{
  "model": "masked image model",
  "dataset": "analogue clock faces",
  "train_examples": 195000,
  "image_size": 32,
  "crop_scale_min": 0.8,
  "horizontal_flip": false,
  "method": "mae",
  "mask_ratio": 0.75,
  "loss": "mse",
  "encoder_arch": "vit",
  "encoder_norm": "layernorm",
  "encoder_norm_position": "pre",
  "encoder_activation": "gelu",
  "encoder_head_dim": 32,
  "encoder_fused_qkv": false,
  "encoder_bias": "all",
  "encoder_qk_norm": false,
  "encoder_parallel_block": false,
  "encoder_moe": "soft",
  "encoder_num_experts": 8,
  "encoder_moe_every": 1,
  "encoder_expert_mlp_ratio": 0.5,
  "encoder_slots_per_expert": 2,
  "encoder_shared_expert": false,
  "encoder_patch_size": [4, 4],
  "encoder_layers": 8,
  "encoder_width": 256,
  "encoder_positions": "rope",
  "decoder_width": 256,
  "norm_pix_loss": true,
  "decoder_layers": 2,
  "residual_init": "zero_last",
  "optimizer": "normuon",
  "muon_scale": "match_rms_adamw",
  "lr": 0.0037,
  "momentum": 0.85,
  "nesterov": true,
  "orthogonalizer": "polar_express",
  "adamw_lr_other_params": 0.00083,
  "steps": 22200,
  "batch_size": 512,
  "epochs": 58.3,
  "lr_schedule": "wsd",
  "decay_fraction": 0.2,
  "final_lr_fraction": 0.1,
  "warmup_steps": 660,
  "weight_decay": 0.03,
  "adamw_weight_decay_other_params": 0.01
}
Rows from expert 3 of block 7 of the encoder, named by matrix and row number. Rows with one number belong to one neuron. Each number is 128 + 24 x the weight over its row's rms, rounded and kept within 0 to 255. All counts start at 0. Numbers have three digits each. After the name is the row's rms in percent of the matrix's.
# up: expert up (encoder.blocks.7.mlp.up, 8x128x256), inputs 86-128
# down: expert down (encoder.blocks.7.mlp.down, 8x256x128, transposed), outputs 86-128
up.0 097:187092064146149116155184118112137107140139156138095129144166125067123112147154095083145144110115102118128133115124130103168138113
down.0 097:079094144127111165140130144142137149120090094139167103119089107171174151156183171120104188134115140107102130135092164095108080097
up.1 104:121125134138090097136122128114121169112119136165117149199097086144109090106143111102148174103116092132141117083075109116122141106
down.1 095:128108116128142123104122113161173129111113118132101094113167135144180137141089148156066110125139165147130152165133096146130097161
up.2 112:121138159154128141098120130146093119134119137094133133092137100104142130145127140083121104089125103185120099157106151141153135161
down.2 183:134137066120134096116136103101132116132129097087164129165104131137126105110141107134132150133124091078160121132173107090110148082
up.3 099:132102152159110104132140102119151187113108143107118115136099166145121110083125137094149099131121127099121153110156198139141120131
down.3 108:102158134139108136116108133103131115140158117130161133101153105153138153177166147145096169105122097132121093163104067143115095146
up.4 100:108135098129101105092095162130139134123136142141125120124123124124127110123174137131116092106113108106135143113131116109135124080
down.4 092:121093182117134103177154103176138163139153169134133144107133163129128144140120137145157137127160129122137144151109145155100139124
up.5 113:138124108109076055135120117135088119140123165154128139130100113142132154148128149143125083137091103102092108143143164062121130091
down.5 095:133169134142175140137143136115142088132085139126103132094163092107167099136142119116140166111132184129175145116130144163142107126
up.6 101:136155137138165147140138116075105138178087094129150087105111130125159154101121191131144161126097101120117073150112174073097086123
down.6 086:148106170121173119134114152185075122059147139165106172129146125146131125152153160107103112117145143165118157120133163190100115146
up.7 121:127086157123117142122117103106128131146111147128124149122132123136140127162115126147139126143139143164152082130114084098101154153
down.7 125:115123138150096146172154130121111110121117143149130124119122122129137145124137127068143124137161094146136109169126126130135085161
up.8 099:112111111165142124104091109146149055135091144105137136169143140091107117117119118144134159133145140139136160152108149128144093167
down.8 101:146181149116076111125128118144124160164128095091107123139126103145111184115116111116155124186095121130116137126160113159120158152
up.9 084:140129137107103098126123161146155124163133141174133157184117097137143152119098156136139168130127117120138121092120109176121121148
down.9 092:065140082109146149143121105128107152142109141126147133182157107159168131152121131131086112153125119135105135123157110131121143131
up.10 099:160165153108142096123130172126088142123087130133142109127140133129160145135095124144109152106092141147141160136125100088111136095
down.10 101:093107123130110164153111102131130164141179152115111120157102115127093156117141117087151086168178109087087118115110164113137134153
up.11 108:138157131150132114161126119100111139125140108146121077112186138095110116153161116087129147129111113171116113134176151130146102114
down.11 101:166135180168140136090149126158119118129076110145099142146115147163105154165099104109141138119104125101098121115143081146175137189
up.12 095:116140140130113126119099163153131133127146114159120103114101076125121142164128120143124158172106181134126161105147104128148126113
down.12 093:115111123120134137144156069109148148112135135110098112128129181140138132078116109093159119067172139115160123142138132081139094115
up.13 083:074136143126144133123105149125130150133109094111122149121119100109133093154099145119138148082127171117123127090104110165130130111
down.13 080:163130176118118141127112131101108134112149133107104131135119110133137160113148098158153144123113107141135124140115137100080086121
up.14 094:127175145100140195156147147148081135112074125189143128140127131150134104132133164161110145177096074163108131131142192107173117162
down.14 087:143097159133148120139133110119138132124187097118124147110112096131111151137135118134109148107090127100097144129139110145106130130
up.15 088:102109133085150174133079143124131139155125119169096155156110142151131165109145157160123157165156141139136140142157122161096151105
down.15 099:141133097137140116088146095112153127122090121099171114139104120100156094081083097146135108109103125061138139117157130129135136122
up.16 108:139104134162152137150155147103128142150125136045169139148122148137121133157103129127136104122181162125137100128139145068122178165
down.16 108:133091130087115093156104089139188147103107130144133128121118137107134153115157116093089086125138123158138145155140146124110103114
up.17 103:173116142144141133115129116165168118123160136127170108142133131151123132126134134112078104128124101133087158152168126111123184095
down.17 121:140118131108115093151143159073093094175125135102144124114135129146120102139149105121162121112104104172149123120125122119149125135
up.18 117:129163132147120122105150109135152111121145126159115140103122096140128110138155117134116121119131103147133135103147099142119134142
down.18 131:158160122092123078149107106131168135128117135139111143142102147083165108127105148169138124158126134119140128101152154146159135108
up.19 102:110187113131101098096116166118097135157110121118092090145126114149103133130153134155107149112139176127153148159170158120138127142
down.19 094:128132163132144156142139108132098087124086178136167112101120098138099112132096107087143103154124087128114117084118120139121127116
up.20 089:148140128111140143157116075139117108110171135093109159129097125126127119083124145113143165132079129168155092125125105138092144131
down.20 108:145158123148118129104169121148164107154105116173137091133146100119143120153161137136067105123110142109103119111148140101159090152
up.21 090:165156136128130106163168088144152127156102111115139110191139144136117122128125142117116138156142124104085116122151081125129141154
down.21 087:108111139139140131149134151111134100128159126092114130096104108117146104122133153110137109151100114158177118181118133124119119132
up.22 093:174137153096129130084110140137118082118114150111118104167131099137139128162137104136104080130153104157102152141129145191162118145
down.22 078:104155114157096151127131135103090109128109132111109137090135124156123080106167158083149158145108133126165139135121110122148137124
up.23 092:139128115148109135133126156155115150114086191097126128145179139187110091101142084131114148110125112115122145091109121165123131142
down.23 094:095171129109090126143108104188127152107163092143103121132127142117124090127162148165077146128127141137134113119134170122138111137
up.24 105:139113112142102137108150147128099146135157125117110117101106140123160115096093146142156153106085120125196100110099133085081091079
down.24 083:108147117170119120121116158090090112137085152152131122126133117159070092113174158091169105158107091135146100081110142097134158093
up.25 091:078120116085115169151143175178130181150104159170143130120155148134139126133128101145141113116155089120144157084150131150106141141
down.25 098:194140081159087082107119146134133104097167087105101121113098127156133123168141139120105138117064128123128114173097121096115140146
up.26 103:147124138139098133127123133105107118095162104076097109081136127151109089142128144135144121127116166123180112148133145087095136104
down.26 085:118156112159110113120153141112089117123058126136128124124127162120148128146121131108151091144126099172074165095119122118171113115
up.27 085:157136185114125140197147158131111091116112139120099164116123141156088108090131132135130145148125136114111135107157189107124125101
down.27 097:117128177122127168166126088097137140105127120169115135105072119084127134136111128121116150079111126129133160108170162136131113128
up.28 094:144124186131165103090117149121095127146092140123137115182104122116135145155125125093114158137124118136118163084135117124126099143
down.28 083:107115096101085117119129131156164156120140108134171118073140160140118136099173106147135107120145077100133099116101116114135136076
up.29 094:134167158151134073124124120084169150154147126155153139164163142129131145122120119086137131144096140113119107105153098114128143120
down.29 093:132103138124138140161135153163123116141135130133157145104151113158117121149167116121103113105145092131158108114100126151109124096
up.30 101:142180144111127114116137152079135129131107150109144108105111080117124083135163089140075167146128142120141112122114112116128121107
down.30 096:118079130133132180119101093134099131146130105138143174101137069111121155101087147131164129127120112104103129092114118173098146154
up.31 103:127141185106145154133115117139101145089085163116188166130118158165150104094117102135134129147119138122182078098130158149140160132
down.31 115:126130157120117145145140132146131117134133140123108124112107143139117173101116086126139116154188109103187114128117100113111141124
up.32 089:112161163146099100090135160156140120113171121179093136117160134116116153122133155144098092115128118076114152122127165158142125105
down.32 102:120088154097124169135139140100148154139122140086175080126123146171095136130155128134126076126134118154155084152128127123117139139
up.33 092:090102123116115152110109153104122146110116108148152143187132134151133133105158117159135139150149150123153160124149127109101122107
down.33 116:126117156157133114139100119143111144142137154111096150125105172125142183144130137121140144135131174150111127134123147145132127125
up.34 091:164142110106150127147111119093129133147132086152127137114070116134115122112125114093114086155115143114118105139083104077176123106
down.34 077:114079190092134117133125069123129093112153106082133114159142135122116144139108144142094164129174133112125126117141147161140141182
up.35 110:130149101120134068146133166149132112139163160115153111108136128124132153109140098109172140109117147165168117159104138165128141112
down.35 098:141125090138124129071134123124158110133136140108134078142087116182132156146121141117141092158111110104091140149132098123129128097
up.36 110:157088196127162130133110103141119144130123157128186167126132116132140140131111125054150114167139116158107111116127099141112128105
down.36 090:097101094117085153130134110136170141094170113135054103134117141114151143095125141198090150090122187110153147144137145113128109149
up.37 097:156099171095112105134132104107114107105124151083151119139159112122132120131149166140140144145098120173156110149104138106135111126
down.37 096:106160129130131137091125121140147145135116163124113148125109132153122155136078138141106152127164130045098129095119109150130150105
up.38 097:099109159126161138100061116125170141136156114127140132125125120122098155128086142118090099177109133130122120133143098117111130182
down.38 078:109121125124097081151124166126075084106078146137105121092116130120116096134155102100187148134092101148132139093107111131145143143
up.39 091:127136114110126102116108116125086166099130139154124097139110114138109157146097149099126158124156176177142140132115058160114111134
down.39 106:111128138130140168122111143154121116119111134136112124156109114092116089126109136170123138153094141092082143096124176146118135145
up.40 102:123137151122134116150107122097103135118083152142161112140094108080156153102117176192139144157151127160145091145169173113107114175
down.40 093:103115140094123120150094144163139144125180075099081137117098144137130118154138141136089159101141143166143143141115103139078121129
up.41 092:144150121123108136175127120171100137163115089136125124135112133137173132113114093134138096085155113099181137179101124093110102110
down.41 078:135129143126100113117132132077113124121136166131142116123091110134131123108157122100174134095125096139097101068106134164126140122
up.42 120:083152112120130069159129109122139152088155113100151117106108093127115124157101117111183141118152133126118167114107112113140105124
down.42 130:117142118132107108139143121110075126136107140182158163126118100130107112100119109098170115121123074138136126089115110136158166129
up.43 095:090126136103157118149165108144182136168110160109178116121150114061134120182114093119146104135111165106163116155125127127121153137
down.43 088:129143158093122156121093188119122111107128128124095149138105140116140099058139145115148165123132125101118136116133112137138105137
up.44 108:094112140107130153133137050144121049144096108134097127123084125184138146164148103144157093131138164148159121131130094112120117132
down.44 126:123143088104139109141088164106139139148170092142145153138164079073130081147128172110068167112145113127157137089120168116119122116
up.45 133:089124115109099129159144115094140185161160135120117127111109121102138096119137145097156094098134109152147115140157129108154125142
down.45 148:085094151116119158153107120118142152142189127102097147136101150090107158080123105132143172137136138106119139132154176120120118135
up.46 096:104099086128133149090124111122139125081103160144149105126117141123116116113122166142095149139133148132114121147180143143150112117
down.46 095:137150156150114117129144164098098148173119121113125130128102139151144133146130122117184108098135133111144135134105149103075158095
up.47 108:167101145152133135108144142064121089135153136141131128133090130149092142120118145113120113153102124152158095159141160103093158162
down.47 103:145120162100124108145115098105152141091157087091144130137119141099125111141129151160088145116159126110089122146138156130119098125
up.48 097:152134129148166144146069141130073141120137152125134114160100156117125114100156107132138186101138110164150089127126106134134159138
down.48 085:146102091110102147124110157086124098124105167163100121110136100126142091128145135088115115115118127092165196142095072110161114128
up.49 100:085092126134140127099126201184097183116132184169132136136152137122105145098132107104135190161135105156097110119115129143141139149
down.49 124:121132128136147121131113152128154163117144128112102112122121140093120113104094128116131171139093127107138136125106134126128153151
up.50 095:165137140109142124121125113109126138129141185120132141122098069152126102141114116095140141156072123154130126118112140189123086161
down.50 086:132151142141113150132133111143129113111125107105124105117141157097154126099135104143124123087165092134151097130123108111093142131
up.51 088:139120116134126147103136121135118143131104142099128094122102120180156134101105160147150148090131124122107109089096104139125112065
down.51 079:185127143122145066185130104117117116138182185132120168131125181109120152128126109137140119117137124124123148119162151124084151131
up.52 096:136091109104101103152124120107121118116135137135095164126114136148146093137178201143150165115123180124123094124156161153145159135
down.52 073:103135161154136143123139130137116086144104101125106140166119138134101114089143103096123095150146086118106133115118143112131110124
up.53 115:141086128102134125154115122110181096123147110111151127100117113133129088132133130110146133124122147138146074166143136132149096135
down.53 110:104136136127120130117142135121110139138130131118114151119113148136095102084139119101163141119142135133130124091125140142149154140
up.54 117:134139113115146117183133095127108147163140152144177130107121150105099127110137127138156106082120146104132150154154175104096146106
down.54 111:128085069144107130081125145142105136132122118127101146141138099190145145114134110109105126170096119153114145141144084073125126125
up.55 089:092132117118138143124138102162098106112142153127103139129103125144124148178195148152140171152100136138124100129118112118137126151
down.55 092:133162137171152111115099149110138161131122110081147114147161130117139126130121172087135124139147118123110085150145114139108157147
up.56 095:173166100162117117117100151145078104110123101075100095152113130155087099146137127162149134118111134125127159128135159127090126090
down.56 093:152117148099153102110110132078124111110090148165170174134154112156128126115149149124114197107102139140139109102155100118150145157
up.57 121:086172140078120094138143128099124158106123151105134147086126105141096071175150121112189123088155159131119152100118128149164115120
down.57 105:125134104146105118151111145087082126114083150167136110125131156150114096103164163084171115138096106154131106098135155073122160090
up.58 095:111140110120121138133092144135102134133130102175119159095115160160114146118121113169119133041126144179144158103089121102095166146
down.58 086:158117149111117134149142130107153134134153113193122123085119123109131080156092113127115124145104160138096131142142147168137098122
up.59 090:131131099131141112108125141103117152142189134110130148126140095137146124130137123104126129148121112125161086079154093115178147111
down.59 085:145130181117120108144157122158133147101150105148113122112103123151097143128120128137130138103099126131075139138140147192092117166
up.60 103:153165134129105094146118095115156137130102146106123106129147162132150137114107190075113150206105120123119140133181094125126135132
down.60 094:121066076124115157148140144092112113138104131142141137096112121131131098164166137118113141085167095127173123147098146092103127099
up.61 111:107178129145103161110129123112115117087104074057094090062120135124128091172116148097138116112151148147157149135088115118136134088
down.61 106:138120108122141124117127107161177117131157112116112120169178115148166161152123138165063165131153166131132148172131091142117091153
up.62 104:138144106150158084137139111119157123112088118116124154164118111147131145131090094107154179151148142109145127158129115136113135097
down.62 097:135131150111135133093121160122118119152129141121157117121137118135149084175119129166074146134120102112090117108142088147089186145
up.63 097:113108108106170120128151094138145134122098105128162133132113118135107111126098160097121120152129156101111158130123142136124113132
down.63 087:166121137131128138070115139099134125145110130093130118148111149112171137125150133097140140121093142120154111106152122083153145144
up.64 089:124129127143130112083138124112160108137075162113122115145104112157214145132137174098075112146106142145124163100110108154127093148
down.64 073:140097123138143131093116098171112163124112114150146120122139154121151159152081141159103143144099114165091096195160136122139139165
up.65 098:143126195140146161108107110099133077124137113097122120121129132174079119118167125115144095126131117183152122130165124171145170170
down.65 084:153114126125100119133146146136106136092142134127102129116124116106110124136132138095167115148095095124107137127113148091105095121
up.66 099:125132172137142138128128143142112159115124121119146090144136155142123108108143089059110157129159145163154115091136120138150127151
down.66 103:142128129130152157086126120108126186112137122142107115130129147126122148102144120123097149129169124135130107101086129094160165092
up.67 096:131132113121112141140136100168102127139107097111104122093126099119109123143118121173084140118149136157134166145100099159143155108
down.67 095:145142170126130118162138150166123113116141145138123113129088150137120102156116157121102121141117134145126146144091110207113109142
up.68 110:136148143142094108132091141093116087102133164071110119141103141128110130138121158146128138117133146136132139156145160127162142094
down.68 125:109149071152069104116140179168125124100141111138061095119100156146136135148147050086139096151091089173129146138109118076096107114
up.69 093:147176129143105192075120123111119093127103154102120095105138094143155082143147140131149128111096148129121150103104132176147122150
down.69 078:119112144096138080157128094158132149121144101115117141158131155114151179117119132164087114115160123133111174102123083145078100142
up.70 098:174173145122143120116130137122126063146137168122141093090109112113126146121162104130138118115116092125156126136180191121095140155
down.70 081:121094160102119122153127096184141145098166105139121155122161159086155147160105132158105115172128170110101139178142135145113098150
up.71 102:119109137150142112133150122094123130096130114138166111133135127154119149104085133117134131111098071111144080105132119132132122108
down.71 085:130149148128162157109135121123166138131140130119117102130127151159130160154118135134105139158169110132090115147083098128158137130
up.72 123:133155095141144145106141135153086113118098187149155133136117086155142145125139126108105156121161117156118104109131104079105154162
down.72 140:112117154105134099122131134137164155137117100083121096143149141163079118138084131194133122103096130095120159151115120134105159084
up.73 089:126075141143106185130072122109157122147145133172117117118113136100112136153090134128107115110139136119123099147163111206165167148
down.73 086:137148129112165132107127139139101155135159113119166134133101146108123141145160103169159141081149136140108098134133146126120136105
up.74 106:125141150122137094130111111043161128128146115160162125154129108113097162114128118122121109136103110108191111160194142086141134138
down.74 084:163114138083105172151116112147138124099167121132107112143121147110148114149168097149115102120100114148100136164153156123107103161
up.75 098:129143142152140104127110157177131148112094091160141109173116140135118135112137108115142114155129148117135125116137102112174123110
down.75 112:133157153151139121146181081141101136107149142135127126113101158104112144116129108141186135096122134102136127148128120140156141194
up.76 120:165112151134098146100127105133115119110089085172108078132120183125127124168158125141164115097124121090117129164166134144136111125
down.76 118:115112150107145131105106102133118140103158096125105136097118118106113133085181075118180126126136126136127137161094149155134108145
up.77 091:122098088107093086109118111129103129152138143110156133132110118166158139174091077117161124148156163118100164161125125121168098143
down.77 097:123063134096098128107121084159121149104146149140143198111139109154099144128110157098151169119143090129136132124118119113138111109
up.78 098:120162149136134116122147122104128135124091107119143119106103122119141137127120162117106137151129131101144082126146115119140088122
down.78 067:132098136072113131158130068143144150102157132088144117141141129113149137150143133179130112086152110181142131118125112139110128119
up.79 097:139114133111145140151141089140164145110156140191129125111108088097106095108141125117167124119102130133129161097127107148103152092
down.79 093:126175116149116174126099108130154126120132145129126104133137171126150159152151120130087132139121152116131075136108143123116086156
up.80 099:126099140108121150177114131126116117115122094138111156161134130092136153138120107124122142130157162116120111171124129113120151155
down.80 089:148117149107104156117156139131170137115138154108149087112114147080130084145096147156138134147133126144119122089134116173176107120
up.81 109:135135140145116121159157088139125112177134100100142130105111100115101105141092137149125131157091127152096127134115099118134163118
down.81 138:155131145099120108119078149154086139112144159126093182143135145123140142137097131117158141145128152182131153142137113169114149141
up.82 094:177135168130115130170148097153151135151138104120169082099110126119094084140100113135144170118165121137130141150102141140133110150
down.82 132:097104126151124158116128140092128145115124131136111106118163130119103112117171096179116117106119140107178124129129101103142169107
up.83 105:101091176117129086153112133090166123097169171166147142179148117136085137082137125103152145132114090140125117128185135141134166159
down.83 085:167146132089134121166131122156125155125174139169165156123170132109150156144127089165089097100115116120117150145144129134126106119
up.84 100:122113164115111114117133110142160140074113112124121115173158141115158160111073111109110158116159067133104157137133074151121156152
down.84 090:134142121136132134120129111080083108164089119141169115112120116139097101114155164090154106137130125156179120113110139128159128137
up.85 093:069061138126116134164104123154120132109119163095124142172142109128135119159094133158150190142136156109160100134134102124109101104
down.85 071:139175136123165138121144134140118130160129159153142149123086131144091140131140082089155076143147098125084129077111137171174135122
up.86 101:089105156120145153080100140139151145144137098097097120104128128146143133097074163131102130130111159091121120137127108180145107142
down.86 089:131115088134151144097141124158120141158107112129164117160166097165139158168109132149057143133122157152128126147175088141163105140
up.87 084:103146071154104088133195145178106134134097125124143111149136128130151151149094146148108085136112110138142209138072112127139110139
down.87 096:136157196158176105164107077084105088109119149101127123123150109139117129080142144124150168134158166148121080115166165102129122093
up.88 103:131144097138125107082086113113114101118125130121144134121125115111138102115130136090099115087132120136142143137127162128139132111
down.88 130:161065131103104142132136133129116166105122149150090151119107125093146122073095108173124136134085137136172145133148098124124146097
up.89 101:127136137100138120134137084163160142116130101119147132116133123122133142111039116132141142128143087102114169103082083162096131111
down.89 081:146118169184136113115105147113072158118131097107144172109176134137111116139126111076115065142132103158097116083147071153155123124
up.90 103:149090155098108094097108098150129151080132152139168125126125088158153093095091111133087090170093104113105143129150086150131110149
down.90 083:126170140135157110117140132110147089137121107103091117165166143140129131149149131156142148105143148158114187096105119112123137093
up.91 107:134120142163129124074126130117108100144101121113130119117145103109134123160141132085100104104144099149141106152121160113165134137
down.91 150:109133164141134174146115149154131131151133149157107122110162117116121156151138138129139110140131177137101105112100135150130115173
up.92 108:170185174119131109111119117143138105127155128171164104161126098102149140131142144155096133129085135147139148154156109121118138160
down.92 108:091119103197124120101124154130114128133135098073078099131139126167142143171105145112119142129102132135108151137103092135151113096
up.93 097:107131114130128118132166136132130175145133125098104139104105153131159099110105113140129141107135126101131100124119153109123092157
down.93 109:130097095119143095151132145078132104135112130154148136131110114107132135146132135128198134128079173138125173123132130126154150126
up.94 095:140065137125142150115120138112140150118159111115138140127110143153124156150115127107125109142101149112117099132103088092115139114
down.94 078:152141141147112140150118130090120098132108119131090149131093115106126080098122155105137140109134140110102121115134106167148132104
up.95 110:151075155105129093159120141104132135146153167169155175218110134123125140076155119119131123150114102139106122137159130104107132162
down.95 104:094133115179139107085139147134106112171072134122128123107113124130107145122111101107157147156117135136138118101114096120171136109
up.96 097:127086144096160163105138152126111149108115109088135110183129103140146117137111126115052141141106124151139151111077073157117116157
down.96 103:150180107148120165179147144143155107133147171146091098094139131118137106114135094126133096133112119133112117119167175125107146100
up.97 093:094149111104130108100120150150097139155148117126170117154125089105125180162129131106122134173104099159126126136148118140096117119
down.97 096:125116101109106135116105081129154178152155115163095149101132146102128121038106083146142072108155122129141144122122155138122146138
up.98 102:155126124097145126129140113106137133151166150119176154117133096160114158137138118127132094127130171127148128150172181110119115141
down.98 100:129138110158108130096121168086125074141087145113103124133124111124135103110116139108127121146122142137127129093114122085162144125
up.99 099:145090148108119098126141137108102145159152137114118044184155107131138070155124127099125136093101133106115159100149151135117127106
down.99 094:152138108137142108108119103130130153118064126112164208126142114125118156082140155142091131120139089130121114149130120140129109132
up.100 101:115182133102139153129162152108131123096127082097127082093130133110065097131136138139156186074141136176166157134115141136134106117
down.100 118:125169093134162174096134091125156143161124130065132100147134110133170137140113186156088127124149165133133119173148130185172159131
up.101 096:141160122129112105100122166149121091126110160123136098149140133101126113117133145087180122151134104147185133146085108158119134113
down.101 110:134126116117118149138143078071126197131145121160107117127126106119130161106146139133122140107126157138076164150129175142137126138
up.102 108:175163118113102108114113129143113080131092146076098112110093155126131124107156130123133104105116120115112149153083187121136132143
down.102 103:121113090128142170127124158163111145186144145158138157125177107129113135121139053133144105119127100141138138118146110105158124119
up.103 100:144138184164112096139129157119094101102117107112099118165186125148099114146101133183119108112120144157149144147050101156147095146
down.103 085:100081117119148135133124099125116158170134145159114139109125124127147167098127107110141174163155148083088112115163182112100137149
up.104 087:115165163126124202148114156142134108121141157090104121149191140111107108168138129143142150139090148136089075129102158133121106153
down.104 096:131116114134116092130159157084111099186122128111172065112118091147097159129112125068162150113156126120178136124135089115156175104
up.105 091:133113137129120149095118142156110091111121134127141163111126104158115158145120142113124085098146135126123168125118156129106163199
down.105 087:079141068129146125128138131105166153143168122153136121099054136128128128127114164129135181125147140070159110122151124120130105102
up.106 106:120136166123145127122131101129181145110166145115141141115079130133078143091127150127112132126123152139159059131149145161136106130
down.106 100:131145136127126163146136165131120092160093171165166117146085118108147129117168145099141170160123146149121108102127175102150099137
up.107 095:109122185113143135126094156168126114112106132124175139112141121155150131090149145111152072163145110149167121144148094120105162129
down.107 102:117152067158115123103133118170116096103151136142067122124128117137109101152145116158144146159128112077089106104138157131128115114
up.108 089:080093130127114121094135143114125147106118111113108149169127108151104084129102140092146152129123132140140124094110087147105137119
down.108 085:127132142101135128166126112181139144135186116086145134093117119109118182163109131184096138120155151122130150143154138150135103133
up.109 087:137124145087128114127146107119126145107140154110111121144119145143126137093130124128129105134115094125165150088132166123073115137
down.109 106:127134102105102122123126133118118109120130094123137162135118124153103114110138140118105165136137082161126111168137072081120157115
up.110 090:104140156143137149157154178110148104141136131184176125137153118116098112098144135135135142135118075162183073135147140136089152129
down.110 100:132061085130135129094128113168108148157113120088130147120130092147153118149127100087142144112155120136136149149124093137135137166
up.111 101:105116115096135120144157120122143178144110104130143141140070135133134133117114134100148122135168106122160122091138108133127100092
down.111 110:132130120130108134073124154122124128157122131075128089147126121116104157134122120097141148160097136101106121167163126101132156127
up.112 107:136101131109160167133126162130130091128134167141089126130102155090165093139165110144146139152121134158105158105087124150121140137
down.112 078:133154109137137130094131120129146130120105083140123100134163099179127140145113134150072122124125121158117133128143076136181118142
up.113 084:132085128137122141130111157102163114119141127129095166122109128096136137126086165121116135121153112086108119124147131138102122102
down.113 088:126158152140132118155140144114089109130139104120169139160145179165121115147172103111110125122131124139151088102089130135077122148
up.114 112:128100127127132111116088134104098120105122126119168121146121157104188120128152106096134153154157082120153143115140112124120101077
down.114 099:092170108148146123116114116156167108143178156125125135140118082155087132135109123154156119104152155111105106146129152120102109139
up.115 091:111136171139089123130128100155104133137134095091067093120137152149127130154114134136118120123110136188088119085167124111175138093
down.115 092:128115138151124116146169167113140118097093185118152110167141092135110145141136135125146079135128115085166130118113136102125086120
up.116 099:109154134142118148146161135129103123186138125099134141142117123139115095115110125142140139141101131156096126123092108141106120121
down.116 126:081112091164145125119145117110185130140105139143133117132114110117147143120143141153120134138140126105141103141125169097117116141
up.117 103:139103152119086152082125190128132129083108115105131148115116162152107092137133137113129155106144153120103061143120124146120142111
down.117 095:164113105113207154137129095130130135121111116173121148144165119111155088097129149164079145125099147136123163096151140155107142099
up.118 092:127102150174103142090119119142128122147116107122139091146142119111142176132116172055183133132145137122096162108143149115148076101
down.118 087:132133103097127142145161143098128111139108175158175119098130145117122075123103150125126129090167121098161108160122090127126137093
up.119 106:091129102116137128170114150147181110117153103141107135124127132150099092114158152115124149120152156127132085129139116099143137117
down.119 090:078112080135149155121136144122123148145155139167121152129143098152127117126141096151100118127148128137131135141098177106093126098
up.120 095:102127141157140152122163140123153090145125145121132140103139103070145092184174102098126092106146119147123124151082126173152137118
down.120 094:123156138133123117133154144115124108129144125162125099147077164149103137112081146141155115115138097078124144104110122137135119127
up.121 100:092160103129104093104155153125112156137152132138121116113161136107121113152106149156127133110158095112126181134137100117136159162
down.121 090:175127154095110121117130111138112132071132115089116117157147145115110130145152110139121120117122108127141142129137105118095108131
up.122 095:095144113154120138130142163172100131088153108119127137130196128119149120137109137162115149136146133147084176109123104157112122127
down.122 093:144135156146166117114106159074155159150131180126109146149063101107092154108137159122132093180105146120133141131124133126127146115
up.123 086:125121104107143147106167105087144107134141165151135137111100093114100142106138131134096085113142174147139132143098193137134134131
down.123 094:139128135112138096139125123158128114136171132117132139107159086170118106128103099140103112072154126098094103156157113175103153155
up.124 097:100135126147145120103126153126103101119118145112124128155114135168142133109128069135100136121187066163127127146144139115104113105
down.124 089:122086141119132140129120095153084189111130100149126138116151154132151108131169141127099171133100120107137130108100127141157147118
up.125 103:105132128133100101142108127119134153167183194144150154119122135096121144139112126106167154108118128128161161156158173139128138140
down.125 103:095092139123127138134141127151117114133091149158152117162146146102159149164120169145129092140191165122073170118142141148170113141
up.126 113:114105182139119113099119129168139132156143122159151163115170074099136095146100087135090121134169154180143140100116108157174126126
down.126 111:145127113117138101130138121163155093109112137155133153080119154155136110156132151063083117076124117165134157141107164110127108144
up.127 095:101089109100135134122107128174071130117099156114151173086144155121161156147083168111147154124160121159090130123105163109083100147
down.127 082:154130122148123156132176147116135096152110139144149112112109105152126138089137099134138109118127111125136108135166121121150158131